{
  "horizontal_flip": false,
  "init": "small_normal",
  "ema_decay": 0.99,
  "batch_size": 64
}
Rows from block 17 of a small class-conditioned image flow-matching model, named by matrix and row number. Each number is 500 + 50 x the weight over its row's rms, rounded and kept within 0 to 999. All counts start at 0. Numbers have three digits each.
After each channel's rows are labels from the 100 images, of 14976 (inputs lightly noised), where the channel reaches its highest value: "patch colour" is the nearest of a few named colours to the mean colour under the peak. Only what is clearly more common there than usual is listed. The data: made-up road signs on poles. In brackets: how many of the 100, against the usual share in percent.
# convs0: first 3x3 conv (model.decb.1.0.convs.0.weight, 96x192x3x3, each kernel summed), inputs 64-127

convs0.55:528484428541603479518524456506476502487569449474407533514377520521432502582492452490460484478432426491515486474529496465490500506550486562478456562468426553541548491530568677448405495472597514
patch colour: black (78 vs 13.9)

convs0.77:541415529487507469539511526510419636503489528493474638551506473512506587438418480607520499451521479428397503548531441466510498508483497487556475468496509469482572490484475522454550480435533521
patch colour: purple (40 vs 3.1)

convs0.32:495445500449440580481506457463472476579582468537450462531426495485589478538481526526442512479446498511492483477551449498507453358577533458492516469478356477523426474488507477522486551472436507
patch colour: pink (30 vs 6.5)

convs0.75:490388503465537460486470532573504452473422453477510545462563513449513403493615476431508541465537489524587528506442473513443530451434473505443506473451538551472462491558508491516532474498547473
patch colour: green (74 vs 6.9)

convs0.51:468474527455451556533511497467465518524478495509467561606515488524464593501456509469455515480483460475483471575480492552472453480517523401467540543628516497465459513553430570423453516487516457
patch colour: blue (41 vs 2.5); green (31 vs 6.9)

convs0.36:491539490515474436504470505438488616494414491506461512634529454506426563525512537493572459450579566523491487524523458446509439484516508510518479517478526476513526472558478463488514493516475465
patch colour: blue (40 vs 2.5)

convs0.0:451537486531454542507577521409476582541543465498524501522435519542589600491384480546429542522483458520525486490502507520511508497530516568511517489513508592535581506491505524538480464500474506
patch colour: green (61 vs 6.9)

convs0.21:515602493470517466510583442530507488546619569558452578580447514502557546461530440465426451600523473523500526492488482487494528529506554466532508458500454490485476478498478437513514487496518578
patch colour: pink (28 vs 6.5)

convs0.68:490505485515562559494464449444505421514471497454454435482481515459494485520459523516505441513421478567538561506575522566544435372535464527472470531425455607464490481575458536529510551440438544
patch colour: black (50 vs 13.9)

convs0.94:557498515540400397480569462538438449492590437473471506569473475478473476518463485514575454626480519498433482466505489468506491500532400418502426487454468480411480501531450548447466449496528554
patch colour: pink (26 vs 6.5)

convs0.35:500491497529529448477469514609463441557430516485453444490537474491495425470618558509488436491549524544525567450492423466499483552516450494565432508459526509517482465475442387496514462525546525
patch colour: green (42 vs 6.9)

convs0.56:588577556441617436525333451532551649462355546506471489522508521477411475524460450536487472466469438502435536443484609581481443465495446522418471430502519524443459498513503535522475532459477496
patch colour: black (43 vs 13.9)

convs0.83:534379623475543425481316497523559603442367501522550466386479513501405465541520434456512468390428521508427445466464559529522460400431537538491532508473548454511518508468537441542593507486481467
patch colour: grey (63 vs 30.6)

convs0.59:481537507525468507467605500576497410538474439579568416500482601585533515516556544536450528540481456488487454562596512514495522527510487480531512488516540494428456503538544527454471527475527493
patch colour: green (42 vs 6.9)

convs0.28:510497471565513444514484511419500508497481506494465474527509487475484507508492504482486475496520531554480496480483499528478473572531356663506533492534576515493393536395526530452547501547582573
patch colour: green (38 vs 6.9)

convs0.50:503413507533471566502554552545508411517550432504521537435437478467526414462519519495514530492470556589484494529495495467552505457511459567526536501556538519444525471534536620419483527527470449
patch colour: green (46 vs 6.9)

convs0.10:457550468478498479480496504477531474517493456541538469505515561567461566509480491409514499508478459490474418498490491432489469519579456417502553528640588533501558377471493389497451447469446473
patch colour: blue (46 vs 2.5)

convs0.3:441503487474539562497557461496398473478592457535493529506524489541501466521507503515484503446509516467430569446533563451454479428578506584466422441598482516440555511568499549517547286461496454
patch colour: white (38 vs 2.3); pink (36 vs 6.5)

convs0.7:521506495500451522507327551515549525517438476516489458541392531474462506489482549506496442542510539554446536556568473484560414488534436457402477519462378572564546538463496434461626516433369554
patch colour: pink (37 vs 6.5); white (28 vs 2.3)

convs0.4:480568369549559540537544499441447389440481475444438520544523472507502533579518425430474451579499420467434491493430455527526607570337527459543542489529578465580537524445477451535363517519532406
patch colour: black (46 vs 13.9)

convs0.79:482478494488428560512572536459484553465450488494474468645420492561500545487481483502433507517434523454472480396470497469441505531513478585466447549470512504486527470461477457522507463522483499
patch colour: orange (28 vs 1.5)

convs0.43:492634491467494605581471454490453560455537566525581566517520490521581439565574458516529566484599483423533499562552577532523476547466532525503517514534440490490504464473517564525526472497479509
patch colour: pink (31 vs 6.5)

convs0.5:519512447542401500480594515476543470564535522477587425605485548457524542402530573533426506540484546507447510508525516511499497480532487491564496498465463497442481486434536501483510483496439533
patch colour: grey (63 vs 30.6)

convs0.86:513405487539437454508621433515490392531591535481481525622504535471554516533577504507501513432455435543495449449502495434503516451470480469528483470589472464554504515543483509478520468525485506
patch colour: pink (31 vs 6.5); white (26 vs 2.3)

convs0.57:459501552491467458515359499433447543533424524535400474412456502492538453568561570501506536420451588473565478477526441452483451478490430477499562497473563349551520542532496497458484459481523562
patch colour: pink (25 vs 6.5)

convs0.71:491295515613450449472509471459559513501501517483478496548493470560451455484514591537528445438473494424491610496478441562504479539518447544467486537479489498510556589540485418490550515550523571
patch colour: orange (25 vs 1.5)

convs0.67:507618492425511423474444529487475463500489564554478524359563466528499417479548397509519479550592492526519523484503486528449509536504553504526444469449516519505455462531468473458504495472481454
patch colour: blue (33 vs 2.5)

convs0.72:505503445529484582526460491661529596517516498522544541600524536576580386425499573500492518557565489507497499481598435533493490426462547483516523406495519549505495384491480524594590527417513483
patch colour: green (35 vs 6.9)

convs0.66:575499511485518534498435490413506449521474508462517585494494496504534436562520441530572477490477501503468469473507546600548496487514472476619565468476472471626433580501474396393446532490528515
patch colour: grey (62 vs 30.6)

convs0.25:569493565581429562397598585522484464493385470430507521534521497575482499644525517465576463468587557424524512511508465492436527464499459426497550473492438431560517492517468449504518553471474438
patch colour: pink (25 vs 6.5)

convs0.18:458506503536529503473556486554476509450460458513524510498536418448543472412426507484480546496512444506501503555537398461487571494553506486454478518431439486510524504490487535486463489551477489
patch colour: pink (31 vs 6.5)

convs0.76:505423529507514552527472516436498520463458463491471529325458483508505474469400451545433548493502547549514477476448530572441524477507486489509539518484494518488521534527517510433535517451530500
patch colour: blue (28 vs 2.5)

convs0.15:526565460528427477512617480418518418512587516445474467505497478475434520550518421483478407524501564544615499474484511448520494457363466563537484473473568464522517486488515600486398519519535568
patch colour: black (41 vs 13.9)

convs0.53:477525451502476519499362580528476527513538438482533422415491501509518522446447536452341378494542552516484444435484474519426437442547502419517462535561495530542510559445510531453466538447381468
patch colour: pink (31 vs 6.5)